A small audio-text matching model, trained from scratch: fusion encoder moe soft.
Rows from expert 4 of block 9 of the audio encoder, named by matrix and row number. Rows with one number belong to one neuron. Each number is 50 + 12 x the weight over its row's rms, rounded and kept within 0 to 99. All counts start at 0. After the name is the row's rms in percent of the matrix's.
# up: expert up (encoder.blocks.9.mlp.up, 32x80x160), inputs 0-79
# down: expert down (encoder.blocks.9.mlp.down, 32x160x80, transposed), outputs 0-79
up.27 053:49 54 50 39 55 37 31 56 48 50 82 59 64 53 60 21 43 37 71 57 52 56 42 50 36 42 55 54 38 63 52 42 50 57 38 29 56 49 52 35 52 52 53 52 70 41 40 44 50 60 58 76 56 55 44 43 39 69 36 37 63 40 66 53 26 54 46 36 65 42 47 73 63 32 39 51 38 55 50 51
down.27 049:61 51 55 57 59 63 45 52 54 42 71 42 55 55 50 47 52 68 54 58 50 47 58 52 79 66 43 60 74 52 53 71 56 51 70 39 51 50 54 59 59 52 51 56 56 60 82 55 49 53 55 61 21 61 56 53 50 40 39 44 47 38 57 54 44 52 72 44 41 76 50 58 44 76 51 63 49 60 52 50
up.28 087:65 59 63 54 38 48 52 58 54 27 52 22 53 60 57 72 49 45 35 59 44 52 62 48 63 74 41 40 65 47 51 55 44 26 62 55 41 49 42 72 15 52 43 64 43 44 64 43 24 43 53 52 50 64 47 43 42 39 94 44 50 45 25 30 73 62 53 36 40 62 40 80 43 69 42 64 49 56 55 46
down.28 102:34 56 68 46 44 36 26 45 48 65 57 62 49 59 45 39 41 36 63 45 85 50 33 65 46 42 49 54 53 52 62 53 70 46 37 29 61 64 50 61 62 77 45 59 32 47 37 57 50 32 43 59 59 39 60 33 70 63 43 36 72 63 46 49 36 49 41 65 51 29 53 48 56 51 39 45 78 32 68 48
up.29 020:64 58 60 55 48 52 50 70 57 38 50 73 60 57 58 54 47 55 45 58 60 47 54 59 48 23 63 47 43 59 63 28 39 67 43 62 35 65 45 49 43 61 39 56 44 35 39 39 42 38 58 42 71 56 58 44 51 67 64 49 58 43 56 29 59 55 56 59 91 30 43 60 67 42 42 27 60 76 59 49
down.29 019:37 43 56 46 63 43 24 45 52 67 73 59 49 49 48 58 39 41 53 46 68 67 43 49 58 49 59 46 67 48 49 67 78 64 39 26 71 49 67 54 65 57 60 50 47 60 47 68 57 49 49 70 69 41 53 45 66 65 46 36 78 64 61 64 46 43 51 52 73 48 59 58 47 55 38 50 65 38 49 60
up.30 087:65 59 63 54 38 49 51 58 55 26 51 22 53 60 58 73 49 45 36 59 44 52 61 48 64 74 41 40 65 47 51 55 44 27 62 55 41 50 42 72 15 52 43 64 43 45 64 43 25 44 53 52 50 64 47 43 42 39 95 44 49 46 25 30 74 62 53 36 40 63 40 80 42 69 42 64 49 56 55 46
down.30 103:35 56 68 46 44 36 26 45 49 66 58 62 49 59 45 39 41 35 62 44 85 49 33 65 45 43 49 53 53 52 62 53 70 47 37 29 62 64 49 61 62 77 45 59 32 47 37 56 50 31 43 59 59 39 60 33 70 63 43 36 72 63 46 49 37 49 41 65 51 30 53 48 57 51 38 45 78 32 68 48
up.31 124:64 57 59 63 38 59 65 58 58 37 24 26 54 56 56 83 56 47 26 56 47 47 60 51 68 67 44 42 66 48 52 57 46 32 63 68 42 53 44 73 35 53 38 59 32 56 62 50 34 38 55 33 52 60 54 52 53 33 77 58 40 51 19 36 77 58 53 55 34 60 45 45 46 72 56 59 52 59 55 45
down.31 120:28 51 57 41 44 34 33 43 44 67 42 63 43 52 46 46 40 31 57 37 75 51 33 55 33 41 54 45 37 47 56 42 63 46 30 39 56 57 50 50 58 66 48 51 34 44 24 53 52 37 36 51 75 32 51 36 64 65 49 43 69 70 44 51 43 45 33 62 53 24 55 36 54 34 40 38 75 28 58 52
up.32 086:65 59 63 53 39 48 52 58 55 27 53 22 53 60 58 72 48 45 35 59 44 52 61 49 63 75 41 40 65 46 51 55 45 27 62 55 41 50 42 72 16 52 43 65 43 45 64 43 25 43 53 52 50 64 47 43 42 38 94 43 50 46 25 30 73 62 53 35 40 64 40 79 43 70 42 64 49 57 55 46
down.32 102:34 56 68 47 44 35 25 45 49 65 57 63 50 59 45 39 41 36 62 44 85 49 32 65 46 42 49 54 53 52 62 53 70 46 37 28 61 65 50 61 62 77 45 59 32 47 37 56 50 31 43 59 58 39 60 33 70 63 43 36 72 63 46 48 36 49 41 64 51 29 53 47 57 51 39 45 78 32 68 48
up.33 019:57 57 52 47 54 44 40 70 58 39 65 67 69 56 71 39 48 40 58 59 59 51 51 56 44 30 63 36 39 63 59 30 43 66 35 46 46 59 52 39 54 58 44 55 60 40 38 42 45 54 53 58 82 55 53 46 44 76 45 43 60 38 62 42 45 56 52 51 81 33 47 68 68 31 43 33 53 71 54 50
down.33 015:49 48 54 48 65 55 33 48 56 60 73 55 51 50 51 61 48 54 47 50 58 61 51 52 71 60 53 52 78 47 50 72 75 65 52 32 63 49 63 55 64 53 61 53 56 62 65 67 58 54 53 70 52 51 53 52 53 58 40 42 64 52 63 64 48 45 68 43 69 65 59 61 46 63 42 57 57 49 51 60
up.34 024:55 56 52 41 61 38 36 64 52 42 71 71 66 55 66 35 44 39 61 57 59 52 48 53 39 32 62 48 38 62 57 32 46 64 36 40 46 55 53 38 53 56 52 52 59 38 39 42 49 52 52 64 66 55 50 44 41 75 46 40 62 40 70 47 40 54 48 44 80 35 48 71 67 31 38 39 50 64 52 53
down.34 022:53 47 56 54 63 60 34 50 55 54 76 50 51 50 49 53 49 60 53 54 57 58 55 50 79 61 51 55 78 48 53 74 69 61 59 33 61 48 59 59 62 56 58 52 55 63 72 62 54 52 52 67 41 54 55 49 56 52 40 40 60 47 62 60 45 47 72 47 60 69 56 60 43 74 46 59 56 53 53 56
up.35 086:52 56 56 38 54 33 31 48 44 40 87 45 52 56 50 27 39 46 69 57 48 56 43 48 39 57 44 50 44 54 48 46 47 44 45 29 48 47 48 46 31 50 56 57 62 37 50 42 39 53 50 80 46 58 42 40 37 60 63 33 62 39 59 45 35 58 49 23 60 52 43 91 50 45 35 58 46 47 51 49
down.35 082:56 59 66 61 51 54 38 52 55 49 72 50 56 62 49 39 51 62 58 57 69 44 50 62 70 58 40 69 73 54 64 68 63 51 59 35 55 60 49 69 58 68 43 64 43 54 72 57 47 39 50 60 22 58 66 48 66 47 42 40 56 42 53 46 39 55 62 57 47 57 47 61 49 76 47 60 65 52 65 44
up.36 087:64 59 63 53 39 48 51 58 54 26 53 22 53 60 58 72 48 45 37 58 44 52 61 48 63 75 41 40 65 46 51 55 44 26 62 54 41 49 42 71 15 51 44 65 44 44 63 43 25 43 53 53 51 63 46 42 42 39 94 43 50 46 26 30 74 62 53 34 41 63 40 81 42 69 41 64 50 56 55 46
down.36 102:34 57 68 47 44 36 26 45 49 65 58 63 49 59 45 39 41 36 63 45 85 50 33 65 47 43 49 54 54 52 63 54 70 47 38 28 61 65 50 61 62 77 45 60 32 47 38 56 50 31 43 59 58 40 61 33 70 62 43 36 72 62 47 48 37 50 42 65 51 30 53 48 57 51 38 46 78 32 69 48
up.37 017:68 63 53 59 44 54 52 72 62 34 46 54 75 56 72 52 52 40 46 62 59 48 55 61 54 29 64 41 44 67 60 36 41 59 39 59 46 66 46 44 58 61 28 55 51 48 40 45 40 51 66 41 77 62 57 48 49 68 40 54 53 40 45 38 51 62 54 65 67 34 42 41 75 39 50 34 45 84 59 38
down.37 011:37 45 48 40 70 44 27 44 49 66 61 59 44 49 47 68 43 39 45 42 57 58 48 48 52 60 53 36 53 42 50 61 78 62 36 29 61 45 67 43 74 50 64 49 60 61 47 65 62 59 45 73 70 42 48 46 46 68 32 38 75 60 64 65 44 43 47 41 59 56 64 47 42 34 39 48 63 41 46 67
up.38 069:64 54 52 66 43 63 66 50 59 47 16 35 55 51 51 87 57 49 25 57 48 48 58 56 64 56 47 43 61 52 48 56 48 40 59 69 48 56 45 65 47 53 37 52 34 59 58 54 45 42 61 28 48 59 57 55 56 36 67 62 40 52 26 43 81 54 57 69 32 55 48 28 52 67 60 54 44 62 55 44
down.38 062:31 51 47 43 44 37 46 45 39 60 34 59 36 48 47 52 43 32 50 35 55 49 40 49 26 39 55 42 30 44 51 31 50 43 31 52 43 52 49 41 52 53 48 46 43 43 23 46 52 47 39 41 77 32 46 41 53 59 48 49 59 65 41 51 49 47 26 59 54 24 55 37 51 24 44 28 55 32 50 52
up.39 088:66 59 64 55 39 49 53 59 55 27 50 22 53 60 58 74 49 46 35 58 45 51 60 49 64 74 41 40 65 46 51 55 44 26 63 56 41 50 43 73 17 52 42 65 40 46 64 45 26 42 53 50 49 63 47 44 43 37 93 45 48 46 24 30 75 61 53 37 38 63 41 77 42 70 43 65 51 57 55 46
down.39 102:33 56 67 46 44 35 26 44 48 65 56 63 48 59 44 39 40 35 62 44 85 49 33 64 44 42 49 53 51 52 62 52 69 46 36 29 61 64 50 60 62 77 45 58 32 46 35 56 50 31 42 58 60 39 60 33 70 63 43 36 72 63 46 49 37 49 40 64 51 28 53 46 56 50 38 45 78 31 68 48
up.40 092:66 59 62 58 38 53 57 58 57 29 41 22 54 59 57 79 51 46 30 58 44 50 61 49 67 74 41 40 66 47 52 57 44 27 64 60 41 51 42 74 21 52 41 63 38 49 65 46 28 41 54 45 50 63 50 46 46 36 90 48 46 48 22 32 77 61 54 42 36 63 42 67 43 72 46 64 51 58 55 46
down.40 103:32 55 64 44 44 34 27 44 47 67 53 63 47 57 45 40 40 33 62 42 83 50 31 62 41 41 51 51 47 50 61 50 67 46 34 31 60 63 50 58 61 74 46 56 32 46 32 55 50 32 41 57 64 36 58 34 68 64 45 38 72 66 45 49 38 47 38 64 51 26 53 43 56 45 39 43 79 30 66 49
up.41 093:66 59 61 61 37 56 60 57 57 31 33 22 53 58 57 79 53 46 29 58 45 48 62 50 68 71 42 41 66 47 51 56 43 28 64 63 40 51 42 73 26 53 39 62 36 53 64 48 28 39 54 40 50 62 51 50 48 34 85 53 43 48 18 33 75 61 54 46 34 62 41 58 44 72 51 61 51 60 56 44
down.41 100:30 54 61 42 45 34 28 45 46 68 47 64 46 56 46 44 41 31 58 40 82 50 34 61 38 41 51 48 43 49 60 47 68 47 32 34 59 61 51 55 61 72 47 55 34 45 29 55 51 35 39 55 70 35 56 36 67 67 44 41 71 68 46 50 40 47 36 63 53 25 55 40 56 40 39 41 77 29 63 51
up.42 086:65 59 63 54 39 48 51 58 55 26 52 22 53 59 58 72 49 45 36 59 44 52 61 48 63 74 41 40 65 47 51 55 45 26 62 55 41 50 43 72 15 52 43 64 43 44 63 43 25 44 53 52 50 64 47 43 42 39 94 44 49 46 25 30 73 62 53 35 40 63 40 80 43 69 42 65 49 56 55 46
down.42 102:34 56 68 46 44 35 26 45 49 65 58 63 49 59 45 39 41 36 63 45 86 49 33 65 46 42 49 54 53 52 62 53 70 46 37 28 61 65 50 61 62 77 45 59 32 47 37 56 50 32 43 59 59 39 61 33 70 63 44 36 72 63 46 48 37 49 41 65 51 30 53 48 57 51 39 45 78 32 68 48
up.43 051:70 63 64 52 44 43 44 57 51 23 65 21 60 62 58 54 46 43 48 66 47 54 54 50 57 70 39 43 58 55 51 52 41 26 58 46 44 49 42 66 19 53 42 67 47 45 61 41 20 45 60 62 52 70 48 44 40 46 83 40 54 38 31 34 57 68 54 27 47 58 35 86 50 66 41 68 44 63 56 39
down.43 061:39 55 67 49 51 37 26 46 50 64 63 61 50 60 47 35 42 42 66 48 88 44 34 65 51 47 46 60 59 51 63 57 71 49 41 27 59 64 52 65 68 78 47 60 32 49 47 59 50 32 42 60 46 44 65 39 72 60 34 38 71 58 50 52 32 49 45 62 49 36 52 45 54 58 40 49 81 36 69 49
up.44 070:67 58 61 63 36 58 63 61 59 34 27 31 56 58 58 83 52 50 26 58 51 46 60 53 68 63 44 47 68 51 56 56 45 33 64 69 42 56 43 73 29 55 37 60 30 52 62 48 34 32 58 36 45 61 56 50 54 33 79 55 43 48 26 33 82 59 54 53 41 59 45 48 47 74 52 60 54 62 58 42
down.44 074:35 52 60 43 44 34 27 44 46 70 49 63 46 51 47 46 39 29 60 41 72 55 28 56 37 37 56 48 42 49 56 46 65 49 29 33 61 58 49 55 58 67 49 50 31 45 27 56 51 35 41 55 73 37 56 38 69 69 49 40 73 70 44 52 40 45 33 64 56 24 53 39 55 38 36 41 76 33 59 51
up.45 068:51 55 56 37 54 34 29 49 44 47 87 51 55 56 52 23 39 46 71 57 50 56 42 50 36 51 46 55 42 57 49 46 49 47 43 26 50 48 48 42 38 52 55 57 65 39 48 44 43 56 52 82 43 57 44 40 39 63 53 33 62 38 61 46 30 58 48 28 60 49 44 86 54 41 37 57 44 48 53 48
down.45 062:58 57 63 61 52 58 42 52 55 43 72 45 57 59 50 41 52 68 58 59 62 44 51 57 74 63 40 70 72 54 62 68 58 50 64 38 53 55 49 65 57 63 43 63 46 58 75 56 45 43 50 59 17 60 63 49 62 43 43 41 53 39 53 48 40 55 66 54 42 64 45 60 47 77 49 61 62 57 60 43
up.46 122:64 57 58 63 38 59 65 56 58 36 25 26 52 55 56 81 56 48 27 57 47 47 60 51 68 65 44 41 64 49 51 57 44 31 62 68 41 53 43 72 38 53 38 59 34 57 61 50 32 39 55 32 52 60 54 53 52 32 73 58 40 51 18 37 76 58 53 55 33 59 43 42 47 71 56 57 51 60 55 44
down.46 118:27 50 56 39 45 34 34 43 44 68 40 63 43 53 47 47 42 29 55 36 75 50 35 56 32 42 53 42 37 46 57 41 65 46 30 40 57 58 52 49 58 65 49 51 37 45 25 54 51 38 36 50 77 30 51 39 62 66 47 46 66 71 46 51 43 44 32 61 54 25 57 38 54 32 43 38 75 27 58 54
up.47 046:69 59 62 48 50 43 51 48 54 37 43 31 58 58 52 83 49 46 32 67 44 61 56 52 55 70 42 43 62 53 42 54 49 34 60 52 47 51 47 66 19 52 50 62 44 46 63 47 37 45 64 56 43 71 45 47 38 44 99 49 49 44 34 36 91 62 58 37 46 63 46 78 49 68 46 67 38 53 54 51
down.47 046:35 62 65 56 38 41 33 48 45 62 58 65 44 57 47 39 42 43 61 42 77 43 37 65 45 38 49 60 56 52 64 49 62 49 40 37 53 65 43 62 57 72 38 58 33 44 36 53 49 35 43 50 59 40 63 32 73 57 42 35 70 57 38 46 38 54 38 71 58 22 49 49 54 53 36 36 66 32 67 42
up.48 088:66 59 64 55 38 50 54 59 55 28 47 22 53 60 58 74 50 45 34 59 44 51 61 49 65 74 41 41 66 47 52 55 45 26 63 57 41 50 42 73 17 52 42 65 40 46 64 44 26 41 54 50 50 63 48 44 44 37 93 46 48 46 24 30 74 62 53 38 39 63 41 75 42 70 44 64 50 57 56 46
down.48 102:33 56 66 46 44 35 26 44 48 66 56 62 48 58 45 40 39 35 62 43 84 50 32 64 44 42 50 53 51 51 61 52 69 46 36 30 60 64 50 60 62 76 45 58 32 46 35 56 50 32 42 58 60 38 60 33 70 63 44 36 72 64 46 49 37 48 40 65 50 29 53 45 56 49 38 44 78 31 67 48
up.49 059:68 57 56 63 43 59 64 49 58 41 20 31 57 53 51 89 56 47 24 61 45 52 58 55 63 60 46 41 62 54 45 55 47 35 60 67 48 55 44 67 39 53 38 54 35 57 59 52 40 42 64 33 49 64 54 53 51 37 78 60 40 50 22 40 86 58 58 62 34 57 45 40 53 68 58 58 42 61 56 44
down.49 055:29 54 52 45 42 36 40 45 41 64 39 63 38 51 47 48 43 33 54 35 64 46 38 55 28 38 53 47 35 45 56 35 57 46 30 46 45 56 48 46 55 60 46 50 40 43 24 50 52 42 39 43 76 32 51 38 60 62 45 45 64 65 41 50 45 47 28 64 56 22 56 38 52 29 41 28 61 29 56 51
up.50 086:65 55 55 64 42 60 65 51 58 41 19 30 54 53 52 88 56 47 24 59 46 50 58 54 65 61 46 39 62 51 47 56 46 35 60 68 46 54 45 67 42 53 39 55 34 57 60 52 39 41 60 31 51 61 55 54 53 36 73 60 40 51 22 41 83 56 56 62 33 58 46 36 51 69 58 57 45 61 55 45
down.50 081:28 51 52 43 43 36 40 44 42 66 38 63 39 50 48 49 42 31 53 35 66 48 37 53 28 40 54 44 33 45 55 36 59 48 31 46 49 55 50 45 54 60 48 48 39 44 23 51 53 42 38 44 78 31 49 39 60 63 47 46 64 68 42 50 46 46 30 62 57 24 56 37 53 28 42 32 63 29 54 52
up.51 084:47 52 50 36 58 35 31 53 47 52 83 63 61 51 56 19 42 40 72 55 50 57 42 49 34 42 55 57 39 60 50 44 51 57 39 28 55 48 53 34 52 51 56 51 70 41 41 45 54 61 54 77 50 53 43 43 38 67 37 37 62 42 69 54 25 52 45 34 66 43 49 74 59 31 39 51 41 50 49 53
down.51 081:63 52 55 59 58 64 48 52 54 39 70 39 55 54 49 46 53 70 53 59 49 48 58 52 78 66 43 60 72 51 52 71 53 52 70 42 50 50 53 59 56 51 50 57 56 59 80 54 48 53 55 59 21 63 56 54 50 40 43 44 46 36 57 52 46 53 73 45 39 77 48 58 43 75 52 64 47 63 52 48
up.52 077:67 59 61 61 38 54 61 55 56 30 35 22 52 59 57 78 52 47 32 59 46 46 59 50 68 69 41 43 63 48 52 56 42 27 63 62 37 52 41 72 29 54 39 63 35 54 62 47 26 38 53 41 48 64 51 50 46 33 83 52 44 47 18 33 75 61 53 44 34 62 39 57 44 71 52 60 52 61 56 43
down.52 086:31 56 61 44 45 34 28 46 48 70 46 67 48 58 48 45 44 30 56 42 83 50 37 61 39 43 50 48 45 50 61 47 72 49 32 36 60 61 51 56 61 71 47 57 35 46 31 56 51 36 39 54 70 36 57 37 68 68 42 42 69 66 46 49 40 49 37 62 55 26 56 40 57 40 41 41 77 29 63 51
up.53 112:66 58 60 64 38 60 64 58 58 36 25 26 54 56 56 85 56 45 26 57 49 48 59 53 68 63 47 41 64 50 52 56 45 31 62 68 43 56 44 71 37 55 36 59 34 57 61 50 33 38 58 34 54 60 54 53 53 35 75 58 41 50 20 37 81 59 54 57 36 58 44 44 48 71 56 59 49 62 57 43
down.53 112:28 51 57 41 45 34 32 43 45 69 42 66 44 52 46 47 40 30 56 38 75 52 33 56 33 39 55 46 37 48 56 41 65 49 30 39 56 57 51 49 58 66 50 50 35 44 24 54 54 38 40 51 75 33 52 36 64 67 48 43 70 69 45 52 44 45 34 62 56 23 56 36 56 33 39 37 71 28 57 53
up.54 121:47 49 53 33 55 32 33 55 43 52 78 57 53 55 55 22 43 44 71 52 53 59 44 43 34 50 52 50 39 52 53 43 51 54 40 29 46 44 53 34 44 48 62 54 69 41 45 44 48 59 40 78 53 53 39 44 36 68 48 39 60 46 65 52 27 51 39 23 65 49 50 78 50 32 40 51 52 43 46 57
down.54 108:67 50 57 59 51 62 53 45 51 33 65 47 54 55 43 49 54 70 51 61 52 50 57 56 78 54 45 68 71 53 52 72 51 59 67 50 51 54 50 62 46 54 48 58 50 56 74 62 50 47 59 55 21 65 57 54 54 39 54 48 45 35 56 46 52 53 75 49 57 71 46 63 41 73 53 69 49 64 56 44
up.55 125:51 54 54 37 54 33 30 48 44 44 88 49 54 56 50 22 40 45 72 57 48 57 43 49 37 54 46 50 41 54 48 45 48 48 43 28 49 47 50 41 37 51 57 57 65 38 47 42 42 55 50 79 50 58 41 41 35 63 56 33 63 41 62 47 31 56 47 24 63 50 45 88 52 40 36 55 46 46 51 51
down.55 117:58 58 63 61 52 56 42 51 55 46 71 48 56 62 49 41 52 65 57 58 67 45 54 61 73 59 41 68 73 54 62 70 63 53 62 39 53 58 50 66 55 64 45 65 47 55 73 59 47 44 52 59 21 61 64 49 62 45 44 42 53 38 54 47 43 56 66 54 47 62 47 63 48 76 48 64 58 55 63 43
up.56 086:65 59 63 54 39 48 51 58 55 26 53 22 53 60 58 72 48 45 36 59 44 52 61 49 63 74 41 40 64 47 51 55 45 27 61 55 41 50 42 72 16 51 44 65 43 44 63 43 25 43 53 53 50 64 47 42 42 39 94 42 50 46 26 30 74 62 53 35 41 63 41 79 42 69 41 65 50 56 55 47
down.56 102:34 56 68 46 44 35 25 45 49 65 58 62 49 59 45 39 40 36 63 45 85 49 33 65 46 43 49 54 53 52 62 54 70 46 37 28 61 65 50 61 62 77 45 59 32 47 38 56 50 31 44 59 58 40 60 33 70 63 43 36 72 62 46 48 36 49 42 64 51 29 53 48 57 51 39 45 78 32 68 48
up.57 085:66 59 61 60 38 55 60 56 57 30 36 22 52 59 57 78 53 47 31 58 45 47 60 50 68 70 41 42 65 47 52 56 42 27 63 62 38 51 41 73 27 53 39 63 35 53 63 47 26 39 54 41 49 64 51 50 47 34 84 52 44 47 18 33 75 61 54 44 34 62 40 60 44 72 51 61 51 60 56 44
down.57 093:31 55 61 43 45 34 28 45 47 69 47 66 47 57 47 44 42 30 57 41 82 50 35 61 39 42 51 48 44 50 61 47 70 48 32 34 59 61 51 55 61 72 47 56 34 46 30 55 51 35 40 54 70 36 57 36 68 67 43 42 71 67 46 50 40 48 38 63 54 26 55 40 57 41 40 41 77 29 64 51
up.58 170:61 53 54 63 40 61 68 55 59 45 15 34 53 52 54 85 58 47 24 54 48 47 59 52 66 59 48 41 62 50 50 56 47 38 60 71 45 54 46 66 45 52 39 54 32 60 59 53 41 40 56 27 54 55 55 56 56 34 68 63 39 54 22 42 78 54 52 63 34 57 48 31 50 67 61 54 50 59 53 46
down.58 154:29 48 49 40 44 38 41 44 44 68 35 64 42 48 49 52 43 31 51 36 64 52 38 50 28 41 56 40 30 44 53 36 58 50 30 48 52 53 51 42 52 57 51 46 39 43 22 51 53 44 37 45 82 32 47 41 58 65 51 49 63 70 44 52 49 44 32 59 58 26 56 36 54 26 44 35 66 30 51 55
up.59 089:65 59 63 55 38 50 54 58 55 27 48 22 52 60 57 74 49 45 34 58 44 51 61 49 64 74 40 40 66 46 51 55 44 26 63 57 40 49 42 73 17 52 42 64 41 46 64 44 26 43 53 50 49 63 48 44 43 37 93 46 48 46 24 30 74 62 53 37 38 63 41 76 42 70 43 64 50 56 55 46
down.59 103:33 56 67 46 44 35 26 44 48 66 56 62 48 59 44 39 40 35 62 44 85 49 32 64 44 42 49 53 51 51 62 52 69 46 36 30 61 64 49 60 62 77 45 58 32 46 35 56 50 32 42 58 60 39 60 33 70 63 44 37 71 63 46 48 37 49 40 65 51 28 53 46 57 49 39 45 78 31 68 48
up.60 081:54 55 57 38 52 32 31 49 44 41 85 45 56 57 53 27 41 42 68 60 48 57 45 50 38 56 45 51 44 57 49 46 48 45 45 28 50 48 48 44 34 52 55 59 64 40 49 42 39 55 53 79 48 61 42 41 36 62 61 34 62 39 58 44 35 58 48 24 62 51 43 90 53 43 37 59 43 49 52 49
down.60 079:56 58 65 60 53 54 39 51 55 48 72 50 56 63 49 38 50 62 59 58 72 43 50 63 71 58 40 68 71 54 63 69 64 52 60 36 54 60 51 67 60 68 44 65 44 54 72 57 48 41 51 59 23 59 66 47 64 47 39 40 56 41 54 48 39 54 64 55 46 58 48 61 49 75 47 61 62 53 65 44
up.61 069:66 59 62 63 37 58 62 59 58 32 29 27 55 57 56 83 52 48 27 58 49 49 59 53 67 63 44 43 68 52 54 56 44 30 64 66 44 55 42 73 31 54 35 59 32 52 62 48 32 34 59 37 50 61 55 50 52 34 80 55 44 48 24 34 83 60 55 52 40 58 43 50 48 74 53 60 50 62 58 40
down.61 072:36 53 60 43 44 34 27 45 46 70 49 63 46 52 48 45 39 30 60 41 72 54 29 55 37 38 55 49 42 49 57 46 65 49 30 32 60 57 49 55 59 68 49 50 30 45 28 55 51 33 39 55 73 37 56 38 68 69 48 40 73 69 45 51 39 46 34 63 57 25 52 39 55 38 36 41 78 33 59 51
up.62 204:60 54 54 64 40 63 69 55 59 45 15 33 53 51 54 82 58 48 26 53 49 46 58 52 66 58 48 42 62 50 50 56 47 38 60 71 45 54 46 67 49 53 38 53 32 60 59 53 41 40 56 26 53 54 56 56 57 34 62 63 38 54 22 43 75 53 52 64 33 57 48 27 50 67 61 53 51 59 53 45
down.62 179:29 47 48 39 45 37 43 44 43 65 32 62 40 47 48 53 43 32 50 35 62 51 38 49 27 41 56 40 28 44 51 35 56 49 30 50 50 51 51 41 52 55 51 45 41 44 21 50 53 45 37 44 80 31 45 42 55 64 53 50 61 70 44 52 50 43 32 58 56 26 56 33 53 24 45 35 64 30 49 55
up.63 148:62 55 56 63 41 61 68 55 59 42 18 30 53 53 55 84 57 48 25 55 48 48 59 51 67 63 46 40 63 49 50 57 47 35 62 69 44 53 45 69 43 52 40 56 33 59 61 52 38 40 57 29 53 58 55 55 55 34 70 61 39 53 20 41 78 55 53 59 33 59 47 35 49 70 59 56 50 59 54 46
down.63 135:29 49 51 40 44 36 39 44 44 67 36 63 41 50 48 50 42 30 53 36 68 50 36 52 29 40 55 42 32 45 54 37 59 48 30 46 52 54 50 44 55 60 49 47 37 44 22 51 53 41 37 46 79 31 48 40 59 64 49 48 64 70 44 51 46 44 32 61 55 25 56 35 54 27 43 35 69 29 53 54
up.64 020:64 60 61 54 47 54 47 69 56 39 50 73 58 58 58 56 46 56 44 55 62 46 53 58 48 24 63 47 44 55 63 26 40 67 44 61 36 64 43 47 43 62 38 54 43 36 38 41 42 36 55 43 74 55 55 44 51 67 64 46 60 43 56 28 58 56 54 58 90 31 43 62 68 41 42 29 60 75 59 47
down.64 019:36 46 56 47 63 44 26 46 51 68 71 59 49 49 48 58 40 40 51 46 67 67 44 51 56 50 61 45 67 46 52 66 79 65 38 26 69 50 62 53 65 57 60 52 46 60 45 66 59 50 47 68 69 42 55 45 65 67 44 37 77 64 62 64 44 42 50 51 74 47 61 60 48 55 37 50 67 36 50 61
up.65 047:71 66 64 61 38 52 50 60 55 23 54 26 59 62 60 63 45 54 41 62 49 44 53 54 61 61 42 52 62 55 55 52 39 27 60 53 41 55 38 70 22 57 32 65 38 46 59 42 24 38 61 55 44 66 54 43 47 40 82 43 52 39 29 31 68 67 56 41 42 55 36 70 49 71 43 64 47 68 59 34
down.65 053:39 55 67 46 48 36 19 46 49 69 60 61 50 55 49 41 41 36 63 45 77 53 28 58 47 42 51 56 53 51 60 55 70 49 36 24 62 60 49 62 64 73 48 56 27 50 40 58 49 29 41 62 56 43 62 39 73 66 42 36 75 63 47 52 33 49 40 61 53 32 51 44 54 52 36 45 85 36 64 50
up.66 048:64 51 53 62 44 60 67 48 60 52 15 45 56 52 51 94 59 51 21 57 50 50 61 59 62 55 50 46 62 51 47 55 51 45 60 72 50 58 48 64 44 53 42 51 33 58 58 54 49 41 61 27 47 58 56 56 57 36 74 63 39 54 31 42 93 52 58 71 38 55 51 33 51 65 60 53 45 59 55 49
down.66 046:34 53 49 46 42 39 47 44 41 59 38 61 38 47 47 51 42 35 51 37 55 50 39 51 26 34 57 45 33 46 50 32 47 47 32 53 42 53 46 42 50 53 46 46 44 40 21 44 52 47 42 42 77 35 47 40 55 59 50 48 61 61 40 51 49 49 27 61 61 21 51 41 53 28 40 26 50 34 51 50
up.67 027:58 56 60 47 52 43 38 66 50 41 71 69 58 60 62 41 42 49 57 54 61 48 50 54 41 37 58 47 39 56 61 31 43 64 43 48 43 59 49 43 39 58 49 58 47 34 40 40 39 41 50 56 74 55 52 40 47 69 61 38 63 42 64 35 49 55 53 44 88 37 44 79 58 40 35 36 61 63 56 50
down.67 029:45 47 61 50 61 49 31 46 53 62 73 58 52 52 44 49 44 51 56 51 69 62 46 56 67 49 54 56 76 50 53 71 77 65 51 30 70 52 62 63 60 63 57 55 45 60 59 66 57 46 50 67 50 49 60 46 66 55 46 37 68 57 61 60 45 46 59 53 71 49 57 63 46 71 40 55 69 41 56 57
up.68 086:65 59 63 52 39 47 51 58 54 26 55 23 53 60 58 71 47 45 37 59 44 52 61 48 62 74 41 39 64 47 51 55 44 26 61 54 41 50 43 71 15 52 44 64 44 44 63 43 25 44 53 53 51 63 46 42 41 39 94 42 50 46 26 30 73 62 52 34 41 63 40 82 42 69 41 65 49 56 55 46
down.68 102:35 57 68 47 45 36 26 45 49 65 58 62 49 59 45 38 41 37 63 45 86 49 33 65 46 43 49 55 54 52 62 54 70 47 38 28 61 65 50 62 62 78 45 59 32 47 38 56 50 31 43 59 58 40 61 34 70 63 43 36 72 62 47 49 36 50 42 65 51 30 53 48 57 52 38 46 78 32 69 48
up.69 082:53 56 57 37 54 33 31 48 44 39 87 44 53 56 50 27 39 46 69 57 47 56 44 48 39 57 43 51 44 54 48 46 47 43 46 29 47 47 48 46 31 51 56 58 62 38 50 42 39 53 51 80 45 59 42 40 37 60 64 33 61 39 59 44 37 59 48 24 59 52 43 92 50 46 35 58 46 47 51 49
down.69 079:55 59 67 61 51 53 37 52 54 49 72 50 56 61 49 39 50 62 59 57 69 44 50 61 70 58 40 69 73 54 64 67 64 51 59 35 56 60 49 69 58 69 44 64 42 55 71 57 47 39 49 60 23 57 66 46 66 47 41 40 57 42 52 46 38 54 62 57 47 56 47 61 49 76 46 60 66 52 65 44